{"arch": "convnext", "model": "masked spectrogram model", "dataset": "short pieces for a synthesised band: melody, chords, bass and drums", "train_examples": 26041, "n_mels": 64, "hop_length": 160, "input": "log_mel", "win_length": 512, "method": "simmim", "mask_ratio": 0.75, "loss": "l1", "isotropic": true, "norm": "rmsnorm", "activation": "gelu", "mlp_ratio": 6, "inner_norm": false, "patch_size": [8, 8], "conv_stem": true, "layers": 12, "width": 256, "kernel_size": 3, "init": "torch_default", "residual_init": "scaled_by_depth", "optimizer": "adam_atan2", "lr": 0.0012, "beta1": 0.9, "beta2": 0.999, "grad_clip": 3.0, "cautious_weight_decay": true, "steps": 14300, "batch_size": 256, "epochs": 140.6, "lr_schedule": "cosine", "final_lr_fraction": 0.01, "warmup_steps": 280, "weight_decay": 0.4}
Rows from block 6 of a small masked spectrogram model, named by matrix and row number. Rows with one number belong to one neuron. Each number is 500 + 25 x the weight over its row's rms, rounded and kept within 0 to 999. All counts start at 0. Numbers have three digits each. After the name is the row's rms in percent of the matrix's.
After each neuron's rows are labels from the 100 clips, of 14848, where the neuron reaches its highest value: "lies over" is the class under the peak. Only what is clearly more common there than usual is listed. The data: short pieces for a synthesised band: melody, chords, bass and drums. In brackets: how many of the 100.
# fc1: MLP up (model.blocks.6.mlp.fc1.weight, 1536x256), inputs 128-255
# fc2: MLP down (model.blocks.6.mlp.fc2.weight, 256x1536, transposed), outputs 128-255

fc1.687 117:464518488508515480451512531502494470493514552509479499539550492493509500517484463522483517513479478513522516494486509499492543467506524492519496506539527454527507456495536490481582491465504527443532495491497529469495492520515450473515456504522487497510539494492517511452493492515497502501484496539481495497528465484518490489530493515505493541496506505494532507509497483537498574556509
fc2.687 118:490508492514512497499536489505522468481507536498499519466511496515494492454521496500499493501510522508524509491514466474484531486507542536478515491483488447508475461523496540476570513531500501510451516502484547514525550487403489505530435483500508505522489489507502521503499511488485484502493491491499479500461490510492469480457507570474522558490497482501444496514505497515502520502492
lies over: F major chord (25)

fc1.301 118:518503535500469494439518502517505494474489502512489482516561516498519484511492534515508499506492506501477520505497463530499482488509521529492514499550473514532477527467505526438461503483492495433430540489524500485511514524531438510512491474496490510505508488476489506482495500507520497516510502522508521498544474497468498507465509506485527522462463529488465471496519481462482509486541
fc2.301 150:501509510511518488507485499481487499449487501499521506506477488505481502532486478498508496479474501505495505503476486511514483519522500520478578498531504516512538527501521527467454502511503507493514472476535527520506556489450552504528477499506504499514467504509507522498480510542503505491502504434478493509533467510500504500558504461494490499492498523510500491489514513512483470538485
lies over: G major chord (26)

fc1.201 128:558488503499465488416521539480486508520494522513500505493520518484507503521519490503501491507505489508540480487490548480496499497541449494479548484485498533506451481491494471485453457485523530467506471521487498507500522491471493504513529466510478465486494464463496514474476493472506487552546459505510500460511481519493479494476497447482485478499528510486468494504511472443483523524526
fc2.201 140:479486500485490528499467506502495510485508463495505491499533509498521473517492500496507525483498503493477521499497490500493552478529460506501499504493502513496486511489516478412513522528509505490496465499547509509463537488527455494559564507512468480507548494490486501509509513455509502517506550532498484487493512495482489522478535518541503465507475556483484497485518485500487508516518
lies over: E major chord (26)

fc1.293 136:486550503522466496483503502483517545519506503496513494501512504503521482541527512479494507512450478500437489494520497505515567501511544492518433493501511484510491488477465468457486474465490522557448467500521537507479534472512463498518508492528495462495489465472483505493484484499487512499550505515516515518503513473492500487499493550520500517504488452435500461508515483463481527499526
fc2.293 177:579493503496457502558493506498505482495515505500469494518496513511514497567514520514491487495490496502527502493541532473509471476499502500500512502487504510489529470484504512503512487492500490520483489491499515482535512526571497502479495473588506512505440518506505490519475489523469490491518491536510472526514491528567515495498451525495513484497478536503476507514507465503491498488504
lies over: E minor chord (31)

fc1.16 108:496512519526480478487493497531505549508497470493448481532535531508440508523506548470468535503498516484446479514517494539485505512540470431516500487501508467529526495463529501511477460441526541533483480518474468470484511509481510483518457499537516479504457497488462492489472507510513500497476460508502480507563547516485525470515497500548533456483485502560479509501438505519509513544512
fc2.16 124:530516509539519493487453518560485490511500501512490517484531513503499491495503531505508481496511488497512604515499525535472521524511504498485521484502510511501453524501512491510466482508510498531534478494515478516434481510503522507532494505480519501491430488482538504519524521505533435491513459514494498466456458501502463491519514490483530529497481523548492487519454505502506483512494
lies over: no chord (70)

fc1.340 100:536510500471464465516459477491467479477513538523516511505503527477504512482511509463567530544482510499512513499487529505520506512496507525507478488461476499495516479500473479496497443522509519483529446513539502551532458475489527487487492493511507443494495498421539498482527471508524538508498482537486495498537500515502501529505477480516466517486457505530520499493540495502514510543553
fc2.340 105:486484521508456477494432501484516506478522506499497517514527412494507523510547484472459483481496460486465525433522547491522491521516544488551485506498496507510478504496507502486485495496508486534496531486500493522538494550523466504449509504487467490503467503478567505526507485508465588501473468497462522503494490515496510485532520514514499488477542482518473497508516496468515477512498
lies over: no chord (63)

fc1.390 117:489520491505508487490484491524487529503495521502506508474513500509499508543475476507492500504501503499539491491515546526504525503504500497493431492507508499491494540496516477515427507474520510445482502514449481509519495455445556492477474485496455463493516490467499521452489510511489518486508466505485512463513499517483529480534512507527534550475550501499478497528528483491501580512521
fc2.390 124:472508474504475509555542522497487477493500535513496512475510523513495533556499484499474495504529454505480513511503504484519498496567482508504494487520507487493520531505512516513477544493482489538486492503489473470505511456538481500488548502500508509503493501520511520502473507516494483478488512509535501539523477496534505525444480514505501498466536501490486497489494534513513518498521
lies over: B major chord (26)

fc1.679 093:533513539488497491486519477551471507442523504503482526473484491516499509504521495529511470485485503480511485461474522490487497509537492498514548512483518521527504511492479478516484500507474508504491508493554484521486513516446519485409470494502468512467496486483531509475479487502496514491491479481489495511496525451517516463463490507551518532493474506479507559535453509491518481475487
fc2.679 107:505481487476517505495543518477474539494504478494501510518513528501468501499532508520490495493525532511530512501442504504453506451467574482484524505515499531489481531497457492497484470479505524498535526485518479520548476511556502493593475447478518519493498501502495490515505504520504497509529473514520552488479510487508476497503548497504495512521505482503543491491489502497536464513485
lies over: no chord (44)

fc1.728 136:526506518509465520468522500472473498526496491502475493516527508488485508537526513520509506535481471493518524501488540500522523452527544498489490493474453491515508499490529535527562499496521525477425515490514507499543523465499469499483509514490478502489508490478503511492520476450493495537494499525490526471509563494483461492477516496502524513489470529486521476499490444498511612513534
fc2.728 154:490497518521526504429485496477471528501520498501506487504517481501523492458502491500499497501500504501522487504509519504474531496529522470509500505527499500489487488490497503539493517496507519471555525511553481503465521444516512493533466522477501488517534488507492503489544501550493487505494512453533484487508524486500516504491524545496499515496506472519497500481525528507504488497484
lies over: G# minor chord (26)

fc1.432 085:475474504484538476447498491516489455507428508483529506506498521495507498541491530528470519476536496491513555483489482498535515517492498448496494520488483517515512504515500483503474546498540511531498542499495496422509479497519528506477495524501502491494498472495621459499480512511485509500483488453514503490498500475505493497523531487492544517505512473538423500488518492530495505489515
fc2.432 078:485476482482539493528475479490508527505504523510502501509497503497485498444526479513463507563469498497466455507495492489531550525527521469500490509483485501488488519523486504479491497514489513515549464500471489577548467498458503498490508508508455503506490493501420490502520483517509477483492491482518501504464543527525494518473464501433497481521551498501515494491495502482516576467485
lies over: no chord (53)

fc1.555 100:529491456514495529465521489517502487489460499530486504479459519507509557527489528496475505468488520470480512500515504463493495498519528472556493484496484537514489488499506500455496462533480540462454502500557512477531487547464488532523472470498489494500509468495481492466496486529529495563459447513450501463508496510501536459516528495482530466511525525464487505500510533463492533539503
fc2.555 080:491479498533530511522456518473513469536512468508494524509495522521533539441515472505507480548471492487482493513488505495469507537489472510538505499537486526503500499475491485497520503478554514496520547491476500540464500531467492496511531496457490490500435503507493504522529484515462491522490489483485534525521467457469499486529501508521533507532491480498500502509513490467523498514503
lies over: C# major chord (29)

fc1.238 107:436540507495469500544534495552483513540557526500491512507493488514519543472479495507507494494505501475513494509504477471498518513541541487523459484519516496554511515484494520481500476462491537506487501507473505542488484535495443501490487471531521469489498462482486515488483503440529497517525451524461479485503523481493448536504493523530533488480509517544452493495463493511494489490495
fc2.238 104:558489493503534495508566482504512501427528477501497490497515472501489511472499492480496498510524495496493492461482517466497519479527504511530480498517488556499466474481510529466470514485454491503462505491455489471462516490511471498478534519512497491500581503484491416483497490502519548533542522518476512475551472492499510452455510516528504481510499531482489501487468483490500473503505
lies over: no chord (55)

fc1.656 105:513496521511507505507508469532497539517485474539512462503535526460502543488493536501488495466478525518472481508491497520512478497512460523510477521552460490494485557488535490479545480523506475527433482526457466530496507535561440488451533492475492485507520493487471504477509507430525518471483468455475512460543489515474447513484465507515503504491485499487494522501509494505485485539529
fc2.656 096:517491481497516514494474476515467522499497447495507480483459515499431528460487487505472513511451509494434538478540512497474478495532485507513519508518508490501520487485550518423505435493476472538502494512483496516475547514496517496526544531512540491508485467498516508500526489465509523496531530488478512478493497523491473496489489477447482479508504522504548494532485444507485492539498
lies over: F major chord (27)

fc1.256 121:540529502528499492498521525528472462453479499499500494509464501476525499489506496510501487529502467508506477482486492494501467499487556491491442502493523481561478514498507520511496483498518521565440507508488491506485537501503511505490498509499473507488468491458514526497512478513530501491473491500452513524500502469489510505480494454477494480465497494522522521511462499492523560495534
fc2.256 126:525490493511470509494515503502526516516492460495498507496472461501495501509515485509507500517488515504511541490505523523517510502501499496509534499537495529499497491498471468462447495499528522454552524497506510473507535461449540499464485449529520508502477505489493493528497489543491512537526511513497483488551502521479478496499531430472497508488508543496528505524476488467498483491488
lies over: F# major chord (28)

fc1.614 108:486523539524464516492474514516496528499472539478530529517522526486510520497518497488519512527482457488507483495558506477505501491497500485513452478487566530558495509525517516485504520470521565478514487504519489511497493517512493491492528481493491486499511477483521470551483502482516529520536433550497510480521518477522494555489486529528544489460522519540500480514439496491513503472525
fc2.614 100:523510492484552475498504461507480501496512473496474508504500470490512497464517460467490526496504485496514506465489501491478476492472530544467515497467426500529490455491501539479517458487504465513480516465477467502501507458487466510508487486576494469490557481461509484463546497470488547529501503522497476468515480507473518491481492478515502498471534473474519495512489491512458507474494
lies over: no chord (69)

fc1.108 111:530492507516497522522517539461502526466498525522509498505529515522535492520483510515477522525475493490489507495488509512493569522525498515492480497474457482497481492475551521516470471487482521492473508479514478507478514511498476505533480467470463496483475495478492517485511492510503496523524524488532519466486475484470495502513482568499497533479479455479516513443539492461500531533514
fc2.108 117:506515504501477474535501517530462500504519518504489493492480514499533498511508499492490466466511492493499543500528544525500417503512501502461500502514490552505529488503501524496481480486486469563463497508488518496504516502538494504490495486554517493505482506497501517502485490555479462491487529498548523492491473510600538506565462513471492455505456494516470517494495519506492510502492
lies over: E minor chord (34); E major chord (25)

fc1.295 129:474559537521509441477499469502513502538509520494493502466488523505514499526499510543513534494444494493513490492515485453490507503482497493542488502470514470521497473499492498473551497489485532529522455501506529498530511507540504490499494469496479410477511507495512503518504498466524503475506483517487495522503518470503504506515456436493531473454499441477551493513461448504519528473498
fc2.295 139:474523491470566498459483477487469486550497536491542522507485534488492498533504462482508514513530487490515513475479456502530505516479471517460506513495525493522477496524511508483520504520469489523514519503466483515503499436555507513526503525496503522508524485472496580527498538503522534466471517499548483492513521503467480534470527509523474499579498434511468489519476541491480513465496
lies over: D# minor chord (25)

fc1.666 119:514501504513437519489435519542529527515470526492521511531511520499487519491516532455500489513512487482506496461517504473501479505514524513507453475492509479549504522462539526513487511446503515450469498511488495513533500510461516495451522473536462491493505466447509468508478497475534536476479482567456470498505503514470540546478503500520566481463511493481523487489475492494523495498522
fc2.666 122:552477529504478485473495455511462518535455510499477482490525457493508489533496514502511508505512515493487520495499521485426477510467562510509508506480487502498498455499521531559522495548495505493517536507521487502483444524525491507516496498527525489498496481465484455500537512491474490509510458523538553478487491544484508514466490507506500486499516539502472489500490487479520517520511
lies over: no chord (82)

fc1.259 109:527521511487492486478505487520512469476512475512527491465519491515501510515504511519499506536507515493506530499469542495524514471533585489524554490501490523510520525537469573487476472517488478457484489516465503507483500494443452508475509463512518490524511458468537507516495477490503469539492494526473531480508570483473443482491517485518532516508517523501450490507489505516493556529520
fc2.259 119:520499501531543462504498496495477509484490480503515490502499541505486507471497512486499489494501508500456498490490516502496469501510459491456552512520493544506474514507528488512462512512508508485482508500464513500422513494566545496473507473551538502496619490493469490495506490533500534521512488520484474471541481488495549488509476492492486494500510556459509500490519513451513490528500
lies over: C minor chord (31)